Weights of a small spectrogram enhancement model.
Model: 3.33M parameters, activation mish.
Training: 8200 steps, batches of 256.
Data: trained on phrases spoken by 400 fixed synthetic voices, 53.7 epochs.
Rows from block 6, named by matrix and row number. Rows with one number belong to one channel. Each number is 128 + 32 x the weight over the matrix's rms, rounded and kept within 0 to 255. All counts start at 0. Numbers have three digits each.
# convs0: first 3x3 conv (model.decb.0.0.convs.0.weight, 96x192x3x3), inputs 15-29, a 3x3 kernel for each
# convs1: second 3x3 conv (model.decb.0.0.convs.1.weight, 96x96x3x3, transposed), outputs 16-31, a 3x3 kernel for each
convs0.20:128052092061047062024090128119093086137120128128164146121093130111108128128128177128207189099128128068106164044000232046010199045026165150092105121088118128121128116128128128118080170165143166101128126094098135103108209161128162128128148167128142130087128128075162155108030128117082170149068156128243156128128128128128128121104058073138079099055022101140032046128062053091087128155128100152128128146137128
convs0.21:128127128087088070128146128126128128128128164128128137128140128128128128151193147128149140154158128128128088128086074137108083180128114117065085107072089128084100128110128088162082119112128128125166173163159128087155163175168128174158112120128186169222187166160210166219154128172128099090114090084128105071093088076128102095128105128128128092086128128128117117154154128128128113165150143162178184128128115
convs0.22:094069128072069099070076108128129140105093123155099128128156155128148191117151128128098069147092128116073093062110154068107147114150159128153173128128151138157176168128109128128122151157128146128149154121124098089128152168153128142137157146150095074128114128128128128128128241140100191097128171142159096128128095099095063078147112104130114133118105105121086099128128128145142151147127195103128128106100128
convs0.23:179128146109124164144133199128087177094079166141115255099116128122124123128128128128154128087098124115128149128128165170114128128091164128135094106139104128123081128118151153108147136128179096128072053057051093128068082103145128158166105134159086128089128152126128128128139131128128093095128128155128100198137099195098083160128150218160207212128172204128135241103103151126140238128128139060051162194174249
convs0.24:115081141128128128170190135128128128125139177128155128128104094110163128134150119119128128103104097131151128129118128132124145128128128128128128146177174128166160128194128179124109176128133087079128121121128128145183128128127159160128165137133113110132157128128129067115105132129089128077128170128128128128168166159135140128182161128134159167173238127128154125093128154128165177069086115083110101098050094
convs0.25:119165128179190128223207169128130140128139141128108142120087095128128089180172182128128128110128128137128140061153100128155069168121113134098128128128108166166148128128128109128122128128165092105074128140136139128128103105103114091076116083076187128128176166128155167128183176128128104128128101138081112128129128128128128128128128117164165172128107128179147128190159140143128076181174149151170152183158128
convs0.26:128113128128112128065128185107063128137128128122126158128128143121128128077076094151053072141098088168173174051128172128141241102045128096128137128109128128128127160128171128128149128118091079054128128146128115171128086128147104071128089110128074081111128148128150128181090183161080167128140128128084120110113128153093121087128128170073113128045072128160162144168169155128193183174156128128140136105082152
convs0.27:183170151123188117214205168128162200206209225147203217128128173128168136128128128128103087146190163128175128128184134128128086128081050099101128105128113128128148042050078097083088096078128164215232180223246079137128163174209147110169128128128128174195174128172128128128128128054128128076128126128128137170187178199195179207066067094033048053128163091060070098089128105140128128138128128128128081148128128
convs0.28:128119148149118128181126070117085109086046128082056092159155128146164160139128128109128107166128128092107084128040128113046111100086128179167123128159136142135163069065101096103093128038075128147128128148144128187159128128095144169128118106075128128128128116132111095128050079147068054128087128128151128090108095073128085128103158128128128089128225132107128112126111128128155095145128128135089128120105156
convs0.29:113183128098128148215148167128135128089165159128128150135151181128156171150148150072093126128108192128154188104070094101128128138085128156233128128191169116128095157128067159165128155128072099128128150167153128186109072128120128128162128100098113097128097116128084128128128122128128128109163155140071128128180171184158197194156112128128104115175113106126128128100150128137128128151156128088106096120097107
convs0.30:086128118128128137111128181128165128138132166176191149128092139103128128128128130120050092098063093151070128169058128128027128128061128120108125110128128128156128115128076178169128128095099104066095127128128166128160128128119169128128143128089128128128117128145097100090128251255114206255128185196100128128121128148073089119192137106147128128128137145128140128152149151128128128128183158097066091128120128
convs0.31:128109128165148106232100128128128128108102116127123128091110115097093070129128104218207132174140091146102094128108142128132110128120101135128117176128124144179135099107128148117128130132128151171135120150090128161041128106128081083091056060084083110128074027083109119180118091128175096151172173121119174194111100148095078111149181129195172070234180128130123128110104128174160102170129170154128166084079142
convs0.32:146119152128128127203128128067101107064128138100128161193186128166132128229143149128128154091128117128086114089128076110128096122128128076110176079128108063128108081124108132075128084078128160219198102128191067203128128160153048072078121128128128189173128150128181250205125198130128154125128184128128165128129163157071128128093133117128128134189192087162164163142096128128159128059065102088128093096085128
convs0.33:179107189128128137128079152082119128145128169074102128161091128065084054128073128097128120109108128072128161093128128082128128083113072128151124128145136140128145116108107128089107128128128128150125176145128068128060079143128128109117128128108128168128128128128066128117048110062128127128128173093096112166128093078095093139012042064110089128128128180100080105159123121104128128112128128105128165128135121
convs0.34:128137147128118120131187163114108102128161128173178177128128128101128148127128176128128170110128176090083109103206132128208168199206128128104128106073095128154149128076111096111117165128095144127132128164166157128128128128143128128128111128098128128128185160106182149097118172099128201140167144128154128179147128176107109073077128128112128128061128080120086128115128116128131128133137128092128128128159160
convs0.35:088101109076155125161157128128167164151128148199177167123128128045128064128086128128074083113128128124163120178115180131153128138099085128128128128142094146079128128172128128099102180151180103147035113114211162187138128152128114128130168155128134102128173156255193128114115151071128167099111128099102194118157128157130218120090163105128069128047128012068135102136112156065057109128171144153099204128216117
convs0.36:114098093128139097107128089128172168128145195128142128007128109099098074056109097133124105113125099148128128101147128072128075066092066164128128178074061170144088179153114127143105128125104171128146133106211128128147128076173094040147128080150128128199189147255128128255128128128127115128128077053126128111128121120095128120113091112128155149136089077093123067055112103070128041140160207131150128200225255
convs0.37:154170198104188166128248152128128157074128128082084112095078089099128095074088074128180159127170178111213164128093088153128154122102143138094113179128128144113128164128108154161128086086112103099056052128139043068160128128150142145128182128096116063113128090132169109108143158141157187169142147168154213163128172170128175163183226153167204128175228128128145150095167128105141128179189182113128107109097111
convs0.38:097098128083096129086128094065107128116086128133126128086128162110180179082112108097092107120128105064128095087142166081128131145123105128080098128128128128115128060048100051068083083095115128128143156176161101128128155128111153107068128153122125152165144128169128128128108231118128164128147141087168128128122084086128111128053053073128098070078128104143128128128106092101128128087100128128128148105104128
convs0.39:161111208128090115128085138128087128048128110060058102196034117205128081255155205133128105095128120087128086128054086161058081163085110111128087128128100200190145128128128128153128105128128062128128042134068070143128024128093128075128053128128128128118128148103094128128128128103176128103141072088091128135111104128100152169128092097128128128009030056099128109139128128111128100194200177128155170166175207
convs0.40:146162156130128126184178156161128153139108099125122120109086098114086083078080072155156145128128128128120123128127128128128133128128128151167128128128163132133128190154144152097090173128128128139128128131120119128128128128114111112128124125119128120087128127128128114113119128128089102117122115118128164157112151128148179174145128139162162147171128128128091068106088087146128128128115147106128165128129171
convs0.41:140155128067132193114128164128141101135115101172128090100112107080099081051110128128130143128128157084098128152180138171154128109107106138108085159140100139128087187184128144161141113128103128128128103074128174167128118142128120128092109080101112128128144158128122128128214155063128128083118099066128128128142128128076092112133128171083089104082042129128148139128109134140128134136120134128128128193211174
convs0.42:096064116108167113117202149128133137095085128098128121086128128087090128092080116131128094128128105066128148043054110099123128128173184106128145128128128150128128097128128096108081128095128158133159153089128135085175128128128124115128128128128128118133128112128133168143128182162128174158145169163144153181165167171160176169128097087173147186128128158128113144101128153128118172117090085128128097107082053
convs0.43:112196169128167073128239082080072128115104116056056056128152164128110079093097101149128158089132086068128119056161101128160092156174128128136128128142192162128128180152156128128097156137100149184204062102128128115177128078058089082041128097097128172117082128091128150139128139081206173128116098090128128163131110128110128147214234176230255144149161144128117128083128114165128144152164128179186172128128099
convs0.44:065086101093095128094099145128107079135128079203147105088155128072127112082123128198128128149128079128067128153162177161112084173128128128128120154161128128128100217104083173152078211128124255208158213128104172255110106128128123166128106128076159179128128128113128128128107095128101073127128074093116070128146128128144128129071098079128128145156173169128094153131128112110118128216128078253128190251134128
convs0.45:128095128138135174128128144159128132134128106145091128128086114128128128128128131128132123113128158093128128146198128106129128128149111106123110082107058104101076108081081050076128128116100128128128118128128100074078077079042108128081062085045128177128128185128120162106052099113055083106076080128161128128128128114096072091097104156101128118160144180104128128123088104155128128156147152128134136099095102
convs0.46:128216167128194140128189156127128128128128139128177128028128048060128102079207082128096141173127144109128118079145096121152093083128068128128128128109128128135128128202128153185138110175128185136178151121128128105138128047104093076075128089128146167153143131168128214200146166128165146158166187128128110196128081128158128128128128176128093105128164128094157161098129120128156155128128156171170193106128089
convs0.47:127180176122167146128185193134128128152089092160134128128128132151128155115128128082128108145128179107128149128128131128156139131128137175163128160128128128128083162128151120168128128128128128150106144153128128128128165176150112102102128110119082095080128069128128128114128128128150118102153167170128156128128163128157177162125128179157181159128128116115101120117127131118100103109170128163176128170233209
convs0.48:128124100083128105083182128128128177102080128112083098115128128111128155082100102128072131154155162103128185112128071116103065128168128150137128137130113157103092103075128128126139085067128184147128165120128243207172133150097117123128165184128128188141128122081143128109154224128143179164165139128153143128168128094128089108105073114128167172103158173067086088050082128091128164106128159154128128136135128
convs0.49:128175102128128128156217128167170183128185128171148128133128128128128128164175128139076081128095128128178129051128166128128173128128128128104100083088143128118128119128181128149160073087120131126188128128108078138203187128165162128152128122155106156128128189141115105128128179128119144128128156180087079085097071128128107128151145156097128159122200196124154155181183128138186155143141128130127128198128122
convs0.50:086102146050059128099096103202255255205217255149165163092039040145139148108074076103060128081083091087076085068130045098121128095097100130098129102134128128128128171191210146128165103128159128151128162093034157152107095057048128113045094045000128125121128128093135128128147128128128152192128149128105143171103104180107146174124100092091064083101032074128128163082070037127065054160128157144154176128092116
convs0.51:078134167127130128147152128134153128128177164135177166115152167128182128174190177128180145157128122128096105128146147182099095175169152143128128151198191128156128144178128112114128105091095157198159128199143125193128128089144095091128128091128128128166128129128128092123116121108166128128128099128128156124128168098137140123128128128128152068125236145128153128106127094073115128128134109157137176128139128
convs0.52:160167171142166156128147148136116102140128084128128112128128128132172177083128092173163160153128154128128140128165161141128128164151149088043050128082087069035024105074081108048046096072084146156190128122155106128128128128177128142180092128140184157210151128198128128169128127116124128138128151138128079091158128128140128119163128148161128157128111147128205189121091110156201172113105118103102093112128097
convs0.53:106078093165111128128040036059063016176117113114084063128128158082056100128128145128104143099100111159146128128094074124109063128128075128146157128125128128114145077027034128128128111094090176158123158128066122128128107128118128180128157148128102097128190206165097084110165084104128099128128076082102152136148128128100097097116128120148128099128137128077067128199223173072045098220218196128114086211243213
convs0.54:113154128060058049066101128099106100139123120106128128044069091100119128092128105165128128112100128099059056201156059149115113150156128128044060179165163128145128090112119128128091128101090194187213180233159114128175058068143128128107118070128087093139103100084154116179248128179176103061128150144162214128128128128160122103150173190097128084122123097223219157089118118164136143107092062181185128170128144
convs0.55:128129099119087057079079091117098101104111125128128128128096066128128128128141128072092128145125128096076100151004076106060047158113112128156129163171128161154132104128128090124155128128128128106080067062106128120128166182198118143128128149143167140128118109128128157084128019184105056101148074131087152145129133128128128128153146140091077069109128128128128097128139128136131128128073088098083087112101088
convs0.56:093128079054142074104255151128116092088128101098089068118128110128139103140128128205217178129168191117198169124093137128127142128180189156164152153128128146128102166112078166139128128100128079143154167112149094092158144128117128128157178128128128128099156157125164155108126155128063128185051128172128128128149152128107125128106236255032129248004128255167217185128112157137112158092128104090060100099128089
convs0.57:072078128053102128111128152128128120128116128128157128130111114161134128161143128128145128199157123127092128146156131128102128128104077117118118150148128145165144185160163170179128128137128136159141148128128110081090159128104128146128126130129111128178174167115128128128158173128128128128114087116152128128100083128128128104059049119011024054081056128210177162127162151160128133150192185158175154132128128
convs0.58:196128128189148128211169128119086098092092058154128090234168128148141128190132164128128128128128145132141152092100068144128128162128122128148139128098088128128116119128106146128128154128128070091136043093140078128155118146128170150143128152128112128148118169118128128123128112128116101110128128144128138128128109098110128107128151128098101083093128077078128105126049063105063084128128135128128127128102108
convs0.59:170128102128180150128218183111123110128128128128142138113106072096085090142192155128128057119144128097099128093128128128122099097128093077072088148140137128189217128144144128172189156128128128128128105121155110083122128106149128128104128128128128076085163120110198116128129174135097089102067082076105092110128095128128065086141145100128154174091128120128119154165193167098128114128255208150160149212250188
convs0.60:128081128128086097093062128094167101156128128102156043074128128128119164024102075128128128128128103173128128117189128164128087128151107128084104141128065128108128128128128120201137111128120128156128120084128128139113170150182128083146099128141122115171163161179108128151140153201127184177128128128148128071160106128158135085102172117173111128128153095112128153166128136128196142119128093128128165128108118
convs0.61:134159122065103160201128111112053061128076107128087089142128109128131128124135128128145128128128128154128128145067128116052123113026128140140141128128128081101128128128094128128128128097111128153128179120114128126085138158128173155130195165112128112128128108128118128174149117128128028119128106095161193149163170101128153128161125039128046082137083035128128128107090128128135104151138107145128093175151163
convs0.62:128101128128091084128077126107110128128081090104112102123118128138146151128128158090088108119106157151128170128141159128177149185151178107121182100078168104128185093118128105107128092094128128150116128145128115150139128164191128128162108104128128128128128083106128104087085090029173128086128128108128139071128162087128128128101128128106096125109079067128172128109128092165193164128128128118166128081095102
convs0.63:135128107128128034128037128093128144086128170086087091123083121128143153185128179130153162204114172161106105128116069162102128149128128143160148174216163128139094166169167128128113082100128128163128142128066128146125194197128128107115145122128154161168128162128119115151152121128128128120128078128165155100136162086128104074184133170128052044186083130129160151164188142140148128112108128128097122128128121
convs0.64:128066084153064128128015072115092113128091088128128145112128128186145155128076040117085101128094093163086069128128144155128128130114128091111117148128128113128137064068067092130128125128128145128097128151072104128068128161128163153175156128153094086074128128128102121115175128116128064117183196156109107060128128124128128110106128095175179131128128066157145128190128128156154118162143155085060107163128152
convs0.65:117212118128103119121134144128128128128128128128128107155148152180128163166174180161128128102163128128128135128128068128046128081072071166119128160125128138183128171128101136156138128079085207143220084158074175155151169081179170117128137096152128080073089128128128128187156142128128128131123148167139205217128128135128154153158111148128128080162062145128086101080107063145128137128137127069054067082048083
convs0.66:113155169112128118128183081128128098133128092163130079088048075115128088128128110123128102128128128144154128062128161128193173084128122102113115133141178173128128140100128075050071128108121128128084127128128128099092162154128128073098128102103128133142116128121103098078168128128091145088174169128169128128172128128166151185128207185081112128105161189088121128098110109107092137128128128128128154106074091
convs0.67:069128049176075128053146066102162128128113135129154152082128107155128128092108082174152112128181184046054105100158128053128180044170128113144111058098103084161085128153128128128128128128128128083111113103121128083072125134124137165143108128128116143131184134128071159128147125126128154169115114128175155179183135189128118177128099096132191204121072209203082209135128128113104170111085103128098193112106062
convs1.20:111255069183189149128128128128099088167138135148128130167225141128190138128103120054037254109128128097059128150154220128162179086100128084255139128154102128128128128078130139128136128128106179215155140202167112193105128113134128145128174173128128151155128131159101128220111205128068143128128188163128161095128128128128128114146116139128105181155139152158050128184120137128087145128082148128128153134128114129128128084151093158254128
convs1.21:128148183128126158100086134208106067194098019201128048177128100147128083177128112128132128128128097142166087108128160101128103110111060116128065128128100156128114128119124147128124133112122128124128128111108081092093128099046128137119128154121142136128128128128134149128127128108171128139143133130117128145094117128154166174129148114128182128161190147092111128098102079126170112128128089099128128075128100095128128113128089128128128
convs1.22:128068128143180154145163128100100168061128164040092128118179138128128128128128128192088128160135128141166128092018237128099189128128128056128128093128089098115090128128090128144128068128108110196090133150115144125094175069102128031128126024160096108134072084128109103128128128149128165151128156128127128114166128093156121117106128159128128173146148165086100095093165167125172110072156086117128140091088128104068075143149124144128061
convs1.23:093128159068094111105116128104102110115128164072119165121128128128128118137139128128128092163157182128131128128127128128094078161158182128171189145151195128141198128129218128128169162137206128080059143152128128130152128061074128116087128156135151182172143120079119131107123128128101128115096128106090059096128128157142128128128160128128151128042059077103116102093104096136109084170165145111164156089084128090093151154188199108116135
convs1.24:200148098145156093115168063097091131085139128114128114085141126107145163145230139055204142128128148088099142084104128098128128128128128147190162128119158128087142128171145139192138142159128124216070194168143155112161082255171128212128181163082154162128084069128068078109132128128104092128128152128128203178128125074128134128128128128112128128094142126160128177128128179061098128067154166151128164224153128128083141128128161139155159
convs1.25:178169128172146106170128062128128162128097112106041068099064128089074107110098112165140094169128128149128120128128170128128153128186128169108163128128139108124128179169095128128084089117125061056168128116128199204167128109128134117106128137153128070141128128128128128088108128128109108091169128149160148191161159185181128213128171173070128143103126158128134156109128128080141128155079090133128107157142128095145128128168157087132128
convs1.26:077122146128128133161173176105091113128128142169154128128134151128120114128128157083128128163146123150150114159119115156159128128143081128110166118128113107146128157163128128089094102106110128175157128165162128128057115171077078117058110092034113089128120159157128128065128128118128128179094128203086128128110128094142105128128159077150193126178158149146162014128128128051122128079178079128179128128160128065064128093128128152164128
convs1.27:128124168088128146100086072128128152150148158106116159128168128120152111126132143105156128128128128128207185182130128154092085143073076099128128107128128128118073128142111187156128150139151128109128173141168213177182099111122089101123084104128151128137128128128128082085075077077076083108059098096161128128159125111128104128173158128128128128154164172128100150128128128128128079097132196066128145037143154128093123165148128128128128
convs1.28:128159153155142149111060158095128162142099144134072150128160119158177175146143128056128179070080122112105127075128128116158100142161128085078100110100125112085060060167125094168128128240132086060068089053128128144167128122166128094087077157090107036089162090113128086017100128103110096119128211128128217150128161128128149128128074112128105128134183181128172128128153136161000155128091128153128099164255128149123128109141132128171128
convs1.29:087128081128148188128118200105092089127128165120128106104156129072099078143128139093095061117128110120128128097087150128104161108090094080136128094109128110116136113209181128147162112182128128128188128146147124128128118218119096176109128152072096105121068114098140176138116154066110128111124163146097128127126137128165128128071120124100128123153167151131173142128124128100111128072054097128128128136143140165173144120128128128164100
convs1.30:175159114158151146185160128119119155121115128092097128099047069128066118106100128088097246151128162161132132096160195128128125128191077132136140133128128111126090107128128090173118094128087165077148162128128102150180128184174128174128138153057128084102128128115128081128075156103128188183165166162106183141148176154182128176116075074128128097083140090159128070162128128120074186172084125141128128100193111114128128128128128128083150
convs1.31:114119153144172189096075179108085128109112154128128163128128146128126143172128128152063081102067128109096128074089128098143128128222100107128131086128109077128103084152128087128128080102128105079128128116102128204107152127128166107082156128011131169083128172070128167061138215203166193211102071146128114089128087127111059166128127106156128117108152140165157130088128175066110091131060137128183192082203128187167128158128118137128068
convs1.32:128095128118113128128128174195113116193107128204105125176180158182175154189137087149116159155128138147128128132108148128130128151115108136119094128098063149072077128128128128128113138128114110128121128128128165133117128154142152172170128193128128096128128136128189128128144129120176139117140135137128077105130131151128089086102145140128146156072128128145128161128128128088114086128128171094128119077172113111107128128146128107151128
convs1.33:173180128193128128124108132193128173160110188142103148113054105148128128128178193168128191128112128128128140082080107128128149097119104128087091128128128128167128167117053221128108162130130117064100109066097161094105167075128136065113128050122117128100128200128128128128163153150161110128178121128128128128141106128095128090133120128128076110128128094055092165128092134166064080200169128143128097168117169128128108157150119163128128
convs1.34:146128128154143128147115069128143128147128097128124128128128145121128128087075128148047128153101128128048084075211155121128101128168180102143184085128186099128184145170128065128087128128132128096075167099128140139165114090144142082135128085097153128080169128128118110097153128057198185203128128121118160167128128141104188128163078062128094076096065047104128127128161131191054185153128181128135145128240114128105101128128151173162193
convs1.35:128073112143139128106093128144149128129128128122138151109128094113128138128187128128143183128142187128128172128128110092114124100131150152164128128128099128128161128090106129128128128135128128128095136093128170128095137128128155128128143128128128128104089128128102128128128142128106128128130128128104128104067093128128128128174160128183196172171128092107071129157128143128066139128167181140139168100122128128128159128101162128090128
convs1.36:178189190128158143169157128170143109128113123128111096172128109176128113128085103084080052128108127110074128111097128111110128125133118128128086128141087128139105124128128128128128162128128097081128128128128143134128170128108150127107131118095128115128128122128115088083110115039128092128128128128124128153128178148128139128102128125128128128128167144163153114148149114104102101119128128127102128094128128151107092128088116131092081
convs1.37:062039171087128151084188128113169128109101128152123128114144128115169155099189148082128094120086089162105128098128084112112093125040128203107129128128174164106184159133108173191120161193100146201207119201128099128091084223128157141128220128080114082184069086154052128158128072102177128128156128150145070042094107094074180068128128128149160071128155067156128128149093147192099218111117128086092088208128160119179128128135128150128128
convs1.38:128146105128083094121158071142139153128099149128105128128128118151094128128084164097096167085128140128111130182148128143154127128150080116128119155128128178141107145083107112128111114127055128175122128155119128174113108112200137126151110101128094181128128160111128128103063153090114132148136128191085136128128128128131094100128137116128152128147170132173090128141128128110215158084107154131153128155133128128165107128128128158136177
convs1.39:128174158081099128104128185221089128128042109180114128156142110174128067150154110113128099091128164160128128128099164111087140090109158116128128110128128115114128113128128114128124128099128106077130112128176128147128185128110143124115146147128128128091158174128089106087170186153121128128165128112093082119107108162128119128217218128149155125128125107066069109080050128128068128128128128128128160098128128063052097099086086110109139
convs1.40:197163148123120100120113128189200128128128081128128079166187163112128128108111071178128149109091118083064109101126171059095128014100139161128098197141069211140072128092108103107128091096117150097111128114128146141139168128128143128112179128128162197179090119110120158111174114127106100157128128164128187186130128183128128128128144109150128103128128128054079128120128116176153155044045081083084110066079135128128128140138155138128107
convs1.41:196189104128165119171128143128203175128186167104128145137128099128150128065094118075082101128094173128078104128128102138128128160162128116111128128169149128128128146090083145128094128128115107096121121128132144133128128152128128071128128091167187167093132131090153152093133128128109131128134116125128154143102092128139107139086122103128128128147130073128093128165180156128161088128128114091114133140119107136133128163159159115101106
convs1.42:128078098149128128155190103097180138122175128106136140128128128128128114068091128227063175215148170128020071083074064128171128151209203108103128100112128159128200087070129119089128139081128160038078128160128111128104185040036166128128179100168049128128095128128105082128122107126128128186135128154194165174128091140160128077104059099126062108128074090188144142109141132081179149152089152158148179199074128107126096128128144154092152
convs1.43:128099127113079113128128085107128167114128103109144111081101084103128094128152128157154182107128164072089194157141128155128092128069123093128128101119122128117122128185123163128128151128079098099115154125113153108128081138128128128128128080090128128128119128100144082084088082161128108156128100128128128186082146128038242150128192131128146128128165144150073103145059154178076158128128102133128128146100128128185159142128128154128128
convs1.44:101109168112150143117164128160117128181160128128152128122093128111128128144152128128128118152146128130128128128094093099128166117128108096120128128128128128128140079093117137113093128128128128142128100079113128118086104128128128124122122101128136114109144128128146149166128101114091081097090109132082055095153128115103070133128128165074101105137133128177131136128134165113178183128081128128128128080135163128128135128154128152101128
convs1.45:143142139151117132128110128128165160128128157147128170038070153055091128057080122128159128128128081150128128128128170095094116078077037112123075128124095158128120175167128110141128060085128105128128128143130117100102128063191128089164155109128052099169131128161128118121128128127135128077164128128156144128128128162104091128072114128128145128147176150128161128128128107128128111128128128128128128109128128101069143089069117124108128
convs1.46:128128128145128128159128128168098128128100128128116128101092115128128128171144102093106157113107123128128088090111138160156150128128128128128147128128137128117128141138128085107157065103128121128140117113128103092099128160112128151120128128111128122102128128131128143128194156173128085114160150186128086056111097128132128128128161128115137106096133128128095128119124110128141128128146159110128128071128128128128128128128128146174128
convs1.47:009093128013128143078156128136086128148132128203174097128169133062097128083141128096128074152128073128143128092082098096105125109079108128122108111148147105142150139115128156164145182168128141128067166181128128129086128150128128128165128079128151133131128128077128128114128141121128092108128071108094070111162128148117110147117128142104076119132116128152118128128128174101128128096128151121157128057123080047114148096105148097128170
convs1.48:155064155128079128147169112091115081074128128052153128154192191128136116105119101128193087167154115150203128106075093103077103160153185128113114097100093132163128128096115150105112160095094128101128128108169128122166096094128118094163128090164111089112128094128085128171125113106083082093128118109128128158128112108157128056090093146096090128058068080128149128128148128128156128128230128144151149128098128094055095141128152100108095
convs1.49:128202169137128130121122111118128128128136128178168165104139142128128128134128081079031149128103136128099128128107093128148113128121122172120098128117099188153147140128070158144128128144143128066149151128135178144128109048128128131134142093102128179161128157140067065118167115085205128083193128093098082128116125128128153147128140159128135111077102095162083128160119128154167139128061128128112126169106087120109128101128107143144158
convs1.50:085082128052086128098128128116126128109128137107128149063068067115093128090087092131128130125128154128128128108165132100129122068128098204171255160146196094109176128089128098144184157158189110128093128161162162156110124107047132124128114128087102156170104096128128143133128077094147144128165159143134128103141143105128128128128178134160167156156184206101107105138112128157128153087118102128128152144120128159160231083111128120105128
convs1.51:128096128158128128128112103119160156128164112109128107103097142128118128128128105128128117128128128128151128128128060153144166160072128140095072128144086091128107073046112109116128112128128128090128118131128149094128123203087130166128128134107097128137092139128140128122116099128113128135100128128185150109128118146128167184103144082113151074095186077179173191155111164172042113128178128136201141104238071168208200130111128096107159
convs1.52:128128180128128177128128177094128090082109064128192128177152126100109114140128106128107091128105092073064074137128147113129119061094094128128064162128096194189128128128104128103117128128094090091088128113119148128128138103100165106110122104114095127115106119128110128128160130103212177128193169135105095108120116115114101076139148089197199111177189128089103121103128128139143128089088106086081128128096086199167128128128079128118104
convs1.53:138126128128128175120145128128128128128128128207196128178116128190128109085128141073145016108128086068128128065128074086101079128116128128098095116101099143128084132128152133128128115126117128036128128083112179109086095128164073092128128095107153128139119128137087095128174126151128078141128070128182110121133152168037181208147128128128128083158109128128095084212128128238160128101128081110077128147048129038088103133085089080099124
convs1.54:147089108154076084139063128107131138099128105116146104128128169092128198107100114176148102115128128128123160117128128156128107128090120145065000161115073134120098061107171093109128117142081156100104158144182181174128128211128094132087128128128180111143116053144102096097128101060128128128058163185177187147111161128133189119119106128105121106128200128102255221062177128128128128113128128128147066128174147183167201080109128119128086
convs1.55:169063081124063089179090111098143146109146124095118099185086128159128152088112137142150125132157172099128128128127128163114173128066128128119086118118149128128128112085138103119162128084128174079158128113151122107159040072128128128160101187168128165128189158142110074166128109102128090128121126128176131118128185128084193123128047128155128176128128163096091125096128102187140148169168192128121143128107112128128178164121128169163128
convs1.56:150051114104105129096097093153117128153117128117084128152096183128101128188108128097171100157128140088128097128112104135152138098232200128049106128110148051108128095128097104128112128128125109082170128183128128185089087029094129000128135000128119178128128196109128255168206137128128128128119067104103128128097103142128064134134077128181098166171128189113185186128128152107128049092128084167103095202009110148108087128115128128047116
convs1.57:128094161128172163106094154128128128144128162128083128099128142094128128128110073128128073115128139169086128098114128128157221099097158092091128128128089151152159128190128152150128176168145118092107096100138165121139180129149128191187092187167099089100128236174146186128164128171128128128133128138128191096100146158149157143121150128144130083137112091215103087180126123142157160077000119074073146128138128124195151128100181139128128
convs1.58:116137177128128154106128151184108141128088106156110138196132107151087128125080111128143156090128128128115128147148112124142115090109128159066067138067128160128164151144135178159125157128080128128128140149142148148128135135158128128128146119120195181095142139105096128088211168128224171129182128097087094104128084128128128138128139128119128109095128077105126128084128128113182162073098100097128128084098099137146118149141088094128128
convs1.59:133074128128043083128022056106120066059092128082100098078128141073070120084082128128128128144151146080072103127134132147151152112097082092101097162160128128154128169152128096136128024096169149174128119151108128128128128081147088107107154114128144128146090081140128135128144149146110105128128068138147128143128131099128128128102128128128128128149191128128131128095162176128206128067077074164128086123136128128128137092125128187148100
convs1.60:128128143128116128139086124128153091110128090088128128139128128160140124128128107128140134128128128128106082142204140117163128084128128128128151128128128128141137099128110128128128128135128128116130177188179132152162105128128092125114073098097128140137175192128128137138118113128128128134074080128082089128077089091014066024091128103122128094089092092151167144113128128128138148128128152128163128159128128172128128128099109149149128
convs1.61:073208049164138084166077156154111118128104128112125177163128117152128128128128186107048100108084103166113128103060088128112119097051128099116096163128140128120128128153110128128084128144069171018075128073081134060128138143058128157128128255147145090180128101128149071038075128125124146112128247093092160095102128089090122090114166159120189218081128164068090115107092160128016171166007099128119111128202113184128146148128128148171134
convs1.62:128087106141128182145154164128128137127161177128128148128128181130114128112116128128185075116146101161137087128156106115128128092118128215133176128128163103128128161128072133140128161174100193161150128143128068169170088082152128128128128128156128125128119128106105076110198186156128128089128109128140128054128154128144185128138139081166167129128119109128096110188128128137113113142155128105123117146152128015065037163128089161128160
convs1.63:128092118142128128128073133128172128128138172142128167089052052128090065086128102096128063128128084162122128100146128168187128171190122144158167128128134105101104087128128132128139128128128168094128128091128141168093107162128154177155176196163191173105147128117139128143135109130128128128128094120158232079172128128149098150083104120104128139107099128102150128139181166130171093128082078094061074128109141088128128128189163086117172
convs1.64:213061128111087107083128084172103128157128145165126123110097128093118116071092128105255104083189112046163188087128128128128131157154128128059115147128167142152152100128108097128128077096128071128142167142114175210128081128128128119140198089141061147128049082128077128128113091146168098166142078153113128128148094128158118120115120097108081128096071163120128111104128135045176128128158100182115111170053166192170103128128104135128111
convs1.65:128128185108128195100116152114196188091158133089128128173128151128128128128094128128128094149128152128128170128128111128111087146128083105082097128163128128128128152153136164149128128128142116128164128115116128150114101176128097150129128143159103129096128155128150231154127126128103091128076051121128128083128124077128077075128128128120128144149180160128128136098123128100128149128147155116121137118143134097071090115104080128128128
convs1.66:128103114128128128128128128133099096186128128128064128060154119128128151145079125094086141100128145128155196128091128142153194099093140128160146149128144168128134128171148102104128093088128128128120106144163128159121128036120142128104169128111091151155144186106163126121112128151078128128086168147094133070136153086078101128128138107077091116154159206088123091128128128128139101054143127088128115155097128107096128077128111105210163
convs1.67:128102071107107096128128115143112124185121160167095128194128128128128153114128108128128112128128128179163161170128157157128128128107128134128168128155177121116169116142176128128195128164173128103128129110099133112067112128156128128159112128129128131128159173128158166156163128075154128093157117128156120078156104085158128092128082116128118131143128160128102128102155166081128128100128128128088112128139140166160176128170164126101097